Weights of a small image classifier: norm rmsnorm.
Rows from block 4 of a small image classifier, named by matrix and row number. Rows with one number belong to one neuron. Each number is 128 + 32 x the weight over its row's rms, rounded and kept within 0 to 255. All counts start at 0. Numbers have three digits each.
After each neuron's rows are labels from the 100 images, of 14976, where the neuron reaches its highest value: "top examples" is what is common among them. Only what is clearly more common there than usual is listed. The data: procedural textures in two colours, tilted and lit. In brackets: how many of the 100.
# fc1: MLP up (model.blocks.4.mlp.fc1.weight, 288x96), inputs 48-95
# fc2: MLP down (model.blocks.4.mlp.fc2.weight, 96x288, transposed), outputs 48-95

fc1.100:218119184109106198123131161153139150105095089159122167136116078082116186106060093184131079148133081103153107131070125056128184113083161110106180
fc2.100:106119126171167107058142069074068121135189112160127140073120153143159092168126159112148111135118121119130149180132171157195169100163134123122154
top examples: white (40); green (38); ground colour: green (25)

fc1.173:114100197077102182147125142135134125107077104076132166109196177096096175122155102128076108143050105175180089131210110088109116114156079075128092
fc2.173:160215156128146079150124131083174125166114160102123117126143140133116158139124138126133122072049150107042161063143098141114173113189142088129148
top examples: striped (29); ground colour: red (27); ground colour: black (26)

fc1.186:123118114159131148115115182188114124100175113154129098137152152137169082172118148116110114168141101188171163176103113156158095102156168144202143
fc2.186:151115158168119153203140163133165151137077087160141130101101055163112123167150164092105123112083194054099116117130087111117148077068157119123154
top examples: rings (50); black (46); white (40); ground colour: black (26)

fc1.75:090150117110141091131150150072138092124199144131208179139128119109087085112170151126111156187151104124094201169136144139085141131098107109102071
fc2.75:148118155092153109122156171197127029114119108117174165091088110121133080120146092104129097108180150087155140155161149081131136105120123124152078
top examples: purple (52); green (38); ground colour: purple (35); pattern colour: green (29)

fc1.251:144169123150191112137128126087124086125186155137126150212058184154147121161131148084118119089140101071101134080135108142106163151084177160146171
fc2.251:162186167089167130110169115116112185148111149152117133143046079126179129131112131092141100097105110121097176083113107157113119087105107133143115
top examples: striped (38); black (37)

fc1.32:150115110152120121110099120131097115126077094184163160180135159139127210178145146100099111130124130113122093169182139084117169197138145147138140
fc2.32:139097074076118088128083152111147157098168104119143154149094170167155138126213096142156120085126135136131191166107111159158136126131055133112167
top examples: red (44); pattern colour: red (43); ground colour: green (29); pattern colour: pink (28)

fc1.227:056125123188104146154148117111112129139112105168104106162102121143161094150143167127102162131155176142102127116170190150168097124149116169156051
fc2.227:141131133151163130072161096095106131142154111148147126138079122125184129171121123117112095132106095136126099184122108138088107091139133073153154
top examples: cloudy (55); yellow (52); blue (47); ground colour: yellow (29)

fc1.96:108100173075148109177101077147143054147114195115174126054103098127094120137095117136124185172149124152084074145097100162111115190138111162145166
fc2.96:185100116090141104170178122070118148134130148126130109135073140108140102112081122144161108148077065140132124119160124149147168127139220158133149
top examples: yellow (46); ground colour: yellow (41); blue (40); pattern colour: blue (39)

fc1.52:101101145118134109113169165137130097160135098057145132124146165092133122084170106170117167161057118090177143118160101132128145137152103034175135
fc2.52:120146140127148114116176127136117076157136120109136150125144111101155145145175171145076091129093164156093099138107161165166150116144122180188121
top examples: red (70); pattern colour: red (39); yellow (36); ground colour: red (31)

fc1.19:118168144136096084079154160100106066121153053140147138111154181115156113097166174163123110151077127024075161087105172102145128107117137115084131
fc2.19:136081112129175106125154050142105155157120156104110123110088086167099076129104071088141157093119109155159092110137106177158100130155138083132084
top examples: blue (42)

fc1.3:148104168109113083125106099129125117100097132114150079196165133101169144126149179128153132088090160141132138123095179141132149171147159078169135
fc2.3:144101102147143116115147147134133110099178094151166155134132163100134160124138182113124131165137189079129133145121201105113188135156075107114124
top examples: black (39); pattern colour: red (31); ground colour: black (25)

fc1.46:175122147134152110158100119111171112191146089120114123149131132118189097156145149104049112183138187102099148152076140124064150148130141142122105
fc2.46:160113138120108124137204100166126143096127124112161179190144131116184167063148126107106093101163121083068135140105142144138107160098144056154128
top examples: blue (47); ground colour: blue (46); orange (37); pattern colour: orange (36)

fc1.6:130112110097117089174120145104114135160085174124133139130184108165092156088120137174123120132114079180158159182157102121127099216101055147122133
fc2.6:130104145169162183088131140132103173159132048115113159118141177098130180111032128194117130153083083114127079112142098145113135107143186189127080
top examples: orange (65); ground colour: orange (63); yellow (60); pattern colour: yellow (58)

fc1.113:197137158088187098123181137112155122153167137071176120131115211129094198163130167088165184167132102139129172142115084126110156103172102136164158
fc2.113:144152132108129076133122134090127073125179173128103109146096129149171152092153085122120118167131063078111153128129129113184110096060180119091097
top examples: brown (51); blue (41); pattern colour: brown (30)

fc1.169:105194129136119166157158141091123148141161086148119100090127089163089139139166158101161145147091192128127086165132167125084066140190150148137119
fc2.169:144178143138079127137145114096180150092135103156100068111120103175046169164129129103124163103130143196173075163091201114080083108138118135088174
top examples: yellow (59); grey (41); orange (41); pattern colour: yellow (37)

fc1.18:106146145128133165121111107136132132147142160060105120132143102084129165165165135185149109148082127158078150147026106131118100134056208115134179
fc2.18:118105145164149081105107156125142129110193120122141154084068180153142080162095146105110082127126147115147095093142148089154154093169138148105097
top examples: coarse scale (67); red (51); pattern colour: red (38); teal (36)

fc1.36:124095144114154102163167123156149089129143130132130205147033138109141086191141087144195110134139143089181133136090131122121201104164116140163137
fc2.36:063129118117141134151222104156155145099155096151143153058149149109161117138115133131074176096110133182105112132138078159136130124186104177142133
top examples: teal (51); pattern colour: teal (51); blue (47); ground colour: blue (47)

fc1.157:141128134151132060174133144133112151153135118135225134131154142109168071105104149126128138180054110120132191141205106122146163093114165043122102
fc2.157:165146132174165055172121150138145151121179193091177132125113149109201099121096124143090151157097080145144153139126084107163100074148156114088129
top examples: pattern colour: red (28); ground colour: teal (28); ground colour: blue (27)

fc1.164:146132112163142148135139127075107170111129134100125174138089136078053117140111084123147066095080146117148114172089185111101139078135157158111137
fc2.164:139124170174093145087129115117093141144154143081092117059151131133126121142131099148096081148134102119086109075168090137133131106124166133085176
top examples: seen at a slant (65); green (43); pattern colour: green (42); pattern colour: yellow (26)

fc1.154:118127123133134166114117166163089086006122142145157129137147125142108106137135165146161126153162086117190088153126105115125121155102135141170140
fc2.154:103103130193111191127146111098101159089148064101103181165202138133139104129131117172164081176140164064132126129115098111145153144074136121080141
top examples: orange (38); pattern colour: orange (38); blue (37); ground colour: blue (37)

fc1.79:170117110142149113125105130134145170158204150059092124095119125098094118154143128185136163096061121160115129130193076080139103170168125093121148
fc2.79:075163100115121128101098146170133163132172091128143094129094148178135081115121142134096088212149168121105117063113121114087129101166088079160176
top examples: red (38); ground colour: red (38); pattern colour: green (33); pattern colour: teal (32)

fc1.215:098081110098132149129110144102136097134092164100179111143100111172152073147047109156117086113082158125130121104170120152100109134145185163067156
fc2.215:160182107123107109145142195094105115100139178135086110143096145113101104128151103109115111135130107150141152157079108058111122126112113057146127
top examples: white (51); brown (42); ground colour: white (26); pattern colour: white (25)

fc1.253:179158130109140110143091072112134083116142129120123107180138151124159169158035145151131146134131117195151121199136087135167134109218082165148129
fc2.253:108154104082111100105145155150120132144100135120168148134083140137136089109186186113168122124104147083126149138124143110120114148185182163088101
top examples: green (68); purple (47); ground colour: green (44); pattern colour: purple (35)

fc1.73:121202068165165154144111163118111096097140131042088156166071123164153103153151156122154107116109194110076139150137143127108134131106140144117124
fc2.73:134146087129159149152111157080114124051119128075093172145087098124126105142117162177176109131092170100114134200126124117105144129124123114131123
top examples: teal (50); pattern colour: teal (50); grey (38); ground colour: grey (25)

fc1.156:057112110140137149116132130125121115122202184178117065137110109179167095091141082111158113106159144115133161138188158136137079126149119113148168
fc2.156:099134174094088130104170086134092175134060157171105135083125172139201100159149167127185150143085099128122104161094087107128116100143139132154154
top examples: ground colour: teal (30); pattern colour: pink (25)

fc1.230:153103169074105107151158163079139126154090122146121167101128171137180185163107154122191139136098122112134089112106117074109159113174126118083144
fc2.230:125076174118138125145113061149102092146050098080155190084163185147107131174154154149085086148100163116128140136119122194154129110136164120108167
top examples: ground colour: black (32); pattern colour: pink (30); rings (29); ground colour: brown (29)

fc1.8:159057163136088102113139152111176111110095115164166139137170165104146119089060136118136138190147123175132126128124131093145156142085135128102181
fc2.8:146202084143114134121136100115121120109155170123139133154111167194089129149115107089109164132115048146145123060150152153130071113163090108139167
top examples: orange (76); ground colour: orange (73); grey (42); pattern colour: grey (40)

fc1.268:170158134115165074144057120086168165148073136195129106174163113147183124168100133133114160085194150164109110139132126125155119101140165132079154
fc2.268:070172155098128090089174183170073103158116154097083166115124101093151086133146127148139136164122184065156140129090142137116152134137087143155137
top examples: coarse scale (61); yellow (60); purple (47); ground colour: yellow (40)

fc1.199:135087154159096102132131122201125077146142130107118105077118151158095147164151130118165133202172120126142172151137098192120113117150073096175107
fc2.199:146168079147070179124116130111033166172163147144100151103106130028130103150094148142129142110169155127128094116137109080118126163132124167142112
top examples: green (50); purple (37); ground colour: green (36)

fc1.77:100194123113095144065127098134129155148146112137089145138129128168089126173181204134081146083123119164113101162125144161115069166168140141152141
fc2.77:116182154129079159089087112084183131130114128162124125096133130120105142211120131149104225132116158184130059157063140100088157115122078135097144
top examples: orange (58); pink (52); pattern colour: orange (40); ground colour: pink (35)

fc1.202:143107147152093160152117169116153145130075085167160116110118110110123151136197122125157105093136154115129151066081146124095089172068110115133140
fc2.202:113171142162116137130165140125091123125185127135096146146134154129082114106188112122070100124095115129090157124100125133116143155092083177217064
top examples: purple (65); green (59); ground colour: purple (42); pattern colour: green (41)

fc1.205:168157172106127158110121136091152091107147111159166154095165111149218137112123149124067086157135136091141172147088141085171130122123161103143020
fc2.205:107127084166126116139163146088084140145098150142192117152143164083073127140076112154190167072108129105104041101166059169151139151111138127146132
top examples: blue (71); ground colour: blue (68); pattern colour: orange (33)

fc1.170:111111125118140104178125127148106136137101145119110098121116119146125098118044177113139099119161174155121030113128218125109162158117132082142063
fc2.170:155104129140177198194148090151143142133147155122048145182117112148071122145144129124128141110136155114123122110120131154099137138108192096166095
top examples: purple (44); pattern colour: purple (40)

fc1.244:194138145104096095116166151134109189158127075090148136102141108133105104115135082115114148120162145115109092132138164139117091097124041156177103
fc2.244:168130113095047125098159155098106175164147105149163152101093104158161132135128123149123131184117193116112103116127155154152084076129066111133138
top examples: grey (81); coarse scale (63); pattern colour: grey (59)

fc1.185:130175124220107122123152093164132139091045083117159153100122116141130110085119132142093153088104130144121090060127090086095095136110158150127130
fc2.185:135092118083118081118159111113106097118093181192088144145124116124109196150107090117112141116116119112122115146139122162082134098074155113125087
top examples: ground colour: brown (32); ground colour: black (31)

fc1.144:117099148148098057114121101116132121111134128088147073182158067169098141080142154168080119094110125168169097142151142101151175152137108132160136
fc2.144:166107176174101107139203103171102175108157092122144134098116116107154136149132160143207090106159117115177090109133136127126186135155090120147081
top examples: pink (62); red (50); ground colour: pink (48); pattern colour: red (36)

fc1.83:150126107095109107133040124159117119106120125153065120106116179138134191106147131117157171116086135104149101146163182145169162153127169099201170
fc2.83:173139146154159128166079129094075103119134062090086150144094106143142179180104069125168087141099156120154105130143145101096154127140173131122149
top examples: seen at a slant (65); purple (48); green (46); pattern colour: purple (46)

fc1.40:144149152115162136143134173139122133097147121135140153178145164095158186110089052136129092101122132172133140124129056220083104178156096159171108
fc2.40:119093048123122174156151195174116084134171144146107100130083113125085077090161189126107114068133104133132120123142198113100129132119128171082164
top examples: white (44); pattern colour: white (37)

fc1.247:147101148135110140139122133167100120118134143108150185148144207088096069053165111109118139121114146147146175105225075149106152132151119120145129
fc2.247:094114161163131125121100170105071124109136120082146143147088121132134111052128080117124147163075167125156147119175184087086186139130125124130110
top examples: red (49); yellow (39); pattern colour: red (31)

fc1.130:085092143171172106109138116059134167122140098108111091097106170082140123135126129114121134122052139169147093134167100099100164127154120047158143
fc2.130:134141125093146209103137149170136120127071159192190091155117049189152120079127155123144117119130104097116094123096146137144148092090153097135181
top examples: pattern colour: green (32)

fc1.28:154136087131137148100172123160082131103079110170074124120137081179170125155111135120187136105134094062129077150080126154108092108168144115111150
fc2.28:146118139164156080178103093107119124123124080119101109143105115081080118104141129092152106151088151117087156134138081106096103154115154103111158
top examples: teal (53); red (53); ground colour: teal (34); ground colour: red (29)

fc1.60:101128129138131116079123171107134121078079117070118045087192139130098124078133101193143150140107184119124113141124127123169070156107110079125113
fc2.60:149061140067152139203125093119140131236146128135103166145052125119142096167118120096137125096100096144144138133152125133085159087139142127135161
top examples: pink (57); ground colour: pink (57); yellow (46); pattern colour: yellow (46)

fc1.258:148164084154115144069140128076111091099144128126125172070121149178139102135176116109094100093127153125165210100172092134058104131099140138088092
fc2.258:109072129118174084141059154113188132163144114104180115161106122101161136127068148109148121124100107109127111149072213158129140146133142034159158
top examples: purple (36); pattern colour: purple (30); ground colour: yellow (28)

fc1.208:085132088142103132126090122138107092124101118148118101103147208104143143157179192170143107148155141167142107198138102125156133140074113138154159
fc2.208:128046112132105135142139093153121107117135145094082167137131082158106135092140169166178178175129146138160088155118193116110109152091064127059123
top examples: ground colour: green (35); rays (26); pattern colour: red (25)

fc1.125:180156118165170112073075142097108078107145109174104108146143149148172232118132119136128090137108081055139097122174137167105157130120089132145169
fc2.125:144106067120121149170145117088084159140137134171106153113112115113184170178112129119151130127094083114115153111106083118118153165094140153130097
top examples: purple (39); pattern colour: purple (36); ground colour: yellow (31); ground colour: green (29)

fc1.278:156144079109171142117150116163099174164161101012184101123128144058128134086157153126143087121124144086136073125183132129156158104174102109083153
fc2.278:161190160137117088096137146093108134153156167156146117175158140124123120090122174086143127068116150137085099109093120077154186092165131166167144
top examples: pattern colour: green (27)

fc1.95:155067133099078077154124122109153126128121164095110172136123124164085151147148103176118120132072154145117127143149149112090144135141083158091141
fc2.95:108110152151124125119139129154189152124143098135160134073091152115123129170103150151148094095120137131160103121094104056088186182122089168088132
top examples: pink (75); orange (73); ground colour: orange (52); pattern colour: pink (47)

fc1.103:104149162098100180142121065117123171160161183124087202140084078172127151169106117086109100151142089087150078054085124129117117156114113057180125
fc2.103:140118090166130136125113145097149089109133094104208107078121159116144072109143119185161146120171154150149174145129170125178123108140125093136111
top examples: coarse scale (68); red (39); pattern colour: red (39); pattern colour: orange (26)

fc1.218:163124144121111158122091084166112172126068117175118133185117100114122126103140112130091121152094109084133081055122154107123135134080193128101062
fc2.218:138113099139107183110101094051151143140108141175120178092099170128097155114161118153140121150120135151193152163179104095120118119179094147103221
top examples: red (52); pattern colour: red (50); green (38); ground colour: green (37)

fc1.217:139075138154127175119165161123144142146021140143152089132105106158152112075104106162140160121136141144130121094167110134134143076159161175089094
fc2.217:203117079150131111130129114169084067130085148126168103138138170111158073119140156167195130143160161076152153119191115110086143156112110101191158
top examples: coarse scale (67); black (50); pattern colour: black (38)

fc1.250:161124109123123104137126106090141128104082103157127104204127117079121101152093122139122102128160138160046061143148160135090171160095163172146171
fc2.250:110144144055150091118106150118095102132186099150132180154102113118196138112107108089121088128119072186153162126140123154135163097197143070102083
top examples: black (57); ground colour: black (55); white (38); pattern colour: white (37)

fc1.34:136045128144094129101080070143159103118156110118121141169144183071099116112147101154073114114175085131098131110108146070167153134114164101150154
fc2.34:107155125113122149130088165101087100135103168084107131099143110146200139114111149098161082140104163120120164115117103152138089086122069109103120
top examples: blue (91); ground colour: blue (47); pattern colour: blue (44)

fc1.91:119115128126119149126057159111134066133066138184088170170138136136091133129121155117100147110132111169134208145104079093149171137121207136085131
fc2.91:160116132111061132133100094096130090127083109147142183112120155112161125129131120142118139207095167149168109137136184139171104134111127151169141
top examples: grey (66); pattern colour: grey (56)

fc1.78:122101171138164140118142093174125172140157109065139139129128148122203117148180133127066165107131144182123139148106119138110120153176186092128046
fc2.78:128105188147155084075055113127182135145133116114163152135175187080109124148038151151092132150074123175101141142157154121147144079155140098164136
top examples: orange (46); blue (43)

fc1.132:133132158107164083138192166142115158104173135128173090136138100156094183119156131094113109114097121141126187104145074120147158141086124138187139
fc2.132:077138137131133116099143190120108170116204132163179092137140131106113164073177178112091094151128139134090122143125130139048146102111102164114145
top examples: white (52); red (42); pattern colour: white (33)

fc1.26:140114151160157098121156148170121101162101110156123139133116136132156162113168093131131132058040137102121081143133226134140193132070183136131179
fc2.26:096115134189168126123124074182137138188137110132102140186124128097088141129210108124141132083133129110153132152180113072114166100114088122177149
top examples: purple (63); pattern colour: purple (46); yellow (41); ground colour: yellow (28)

fc1.67:097114123174095120101081141134131107090121166162109119162156154106076069122059127131126163100078127082131066106144076145111145093035139179092128
fc2.67:132157084207107089101145114110094125118169179080149102134133159151107077135096092134175157129137101097144116151205069131126136147101154108145147
top examples: seen at a slant (68); blue (40); ground colour: blue (36); pattern colour: orange (29)

fc1.50:155109071124143114165134145034163149136082100160106178163080063157128130140109114169128155061120134107093149151113112137057135090084131112111123
fc2.50:140109162121069083079098118165060093143106140118154176116144153132069121070134122164083159123096158115127141125117159143124146100143139090104166
top examples: green (43); pattern colour: green (43); ground colour: pink (26)

fc1.233:159109096140144127097127138100171108055119127045116132093152114090137120103119058196186135132140198125176119185157147108137121166079112108125093
fc2.233:070097201109114130158101132166104130232126142167127098118134124125122102125135151068075110132091106129103140038121121124140131110126137153119131
top examples: grey (40); pattern colour: red (31); pattern colour: orange (31); ground colour: grey (30)

fc1.108:064111120090124079053120177113105108099170176136141105113183170159173118121120121112128197095116101162143141169206128103137089088142054163147156
fc2.108:143139137122136145174101115103121098129119117199127174059185188078166133155142064156147124107096141133148177168137135110108097130161117115133133
top examples: coarse scale (70); red (40); pattern colour: red (39); teal (36)

fc1.180:103116124129160134130152153197097142104193181115111145145181131154155106175141153119165126137188064151186090156100146137155139119131149148155121
fc2.180:101198145104152123140134099123190121133099129148134130125129084127107116157133159080118103100069171101042159102130099134118167113120139093123118
top examples: rings (47); white (38)

fc1.201:143037102125124122199123182132121088156095149070118145100155128141125129089147134175150143142076143159132113217102100085122169128118135155110161
fc2.201:137147153140142157062109094180105115137145074090144170088133176134111158082083129120099079086116122120093128104154140097117146185106183116152118
top examples: white (81); orange (57); ground colour: white (43); pattern colour: white (38)

fc1.137:067169092159156113168078134210179102122099133103119156105146175107122138141109140075152136131140131084145070119107158106153090166137074127162112
fc2.137:086123108098139105161108107151193125163148111142159131073127115093092118070062150101121136118165153148151103097054166122145100171108137115123133
top examples: orange (37); ground colour: orange (36); pattern colour: teal (34); pattern colour: blue (34)

fc1.151:180128096092074140123126144129100136130075158088136174132097143074141185141181154120120117141073112132142082118188166154085143132048236120142117
fc2.151:127150122151124098152124168087194084089182108138127127106113192176112099113047058143153129111170140119173172112170063150155121109211104111102142
top examples: ground colour: blue (26); pattern colour: orange (25)

fc1.85:060098135117131216104096127142121068126063160175114112158132134159139143160124140154112113059106138157133199146130145118142152181132201140100109
fc2.85:175092125120088136136123053163095115165105098123070139139096155158199074092115121137074155151123179069167158160098119190137095145115116119133133
top examples: grey (52); pattern colour: grey (33)

fc1.145:200139131113175099126165110093120182134225138105142126106145105079142168146146161132100149194118096059144134139093084132133136137123028133177104
fc2.145:133123116063096190169101142087118153111092173082120130184165101102131144098140114092104151156134088140118120126100085110128114087037138089088148
top examples: brown (60); blue (42); pattern colour: brown (35); ground colour: brown (25)

fc1.256:117151163104111104131158151148150130130183159115123038120150155165083123099122072141127080147192126120137131164106118177115112144200138145180170
fc2.256:126062138099147178177121119118140138125186117114102216050095131078074190116100106097117184077108151149129101126106106108160118080143123155131150
top examples: white (46); pattern colour: white (43); black (41); ground colour: black (37)

fc1.63:128137135174097151091120097142079118115177051181173121184102107068123097150147073084092123120132123084148107081110114126142183088144182140140124
fc2.63:106124139137129106090130106143083178112166078132103170140094133156186110126076155152079178175064089128115114081115088132123165155051166183154135
top examples: orange (93); yellow (67); pattern colour: orange (54); ground colour: yellow (47)

fc1.176:141058141101138130175143165137133092144097174091146167075159110098183099122140127140192143168123126083147143153126042094151216128145107127119110
fc2.176:118191191166043109135103113094139144125112097150093145136119147118080132149134121102072152123094171136106128135102133129118078089144153158164107
top examples: purple (36)

fc1.104:113162118137206125105139110161058123112093088192150104104159134083088117141144115131119149077157148167165155084098130191093180146113158139115117
fc2.104:154117119074142084120086181084068162096091150102154143126132174101145158165149148122082203101088130087145121081118103155131120122092099150093119
top examples: green (36); ground colour: red (33); pattern colour: green (32); pattern colour: teal (31)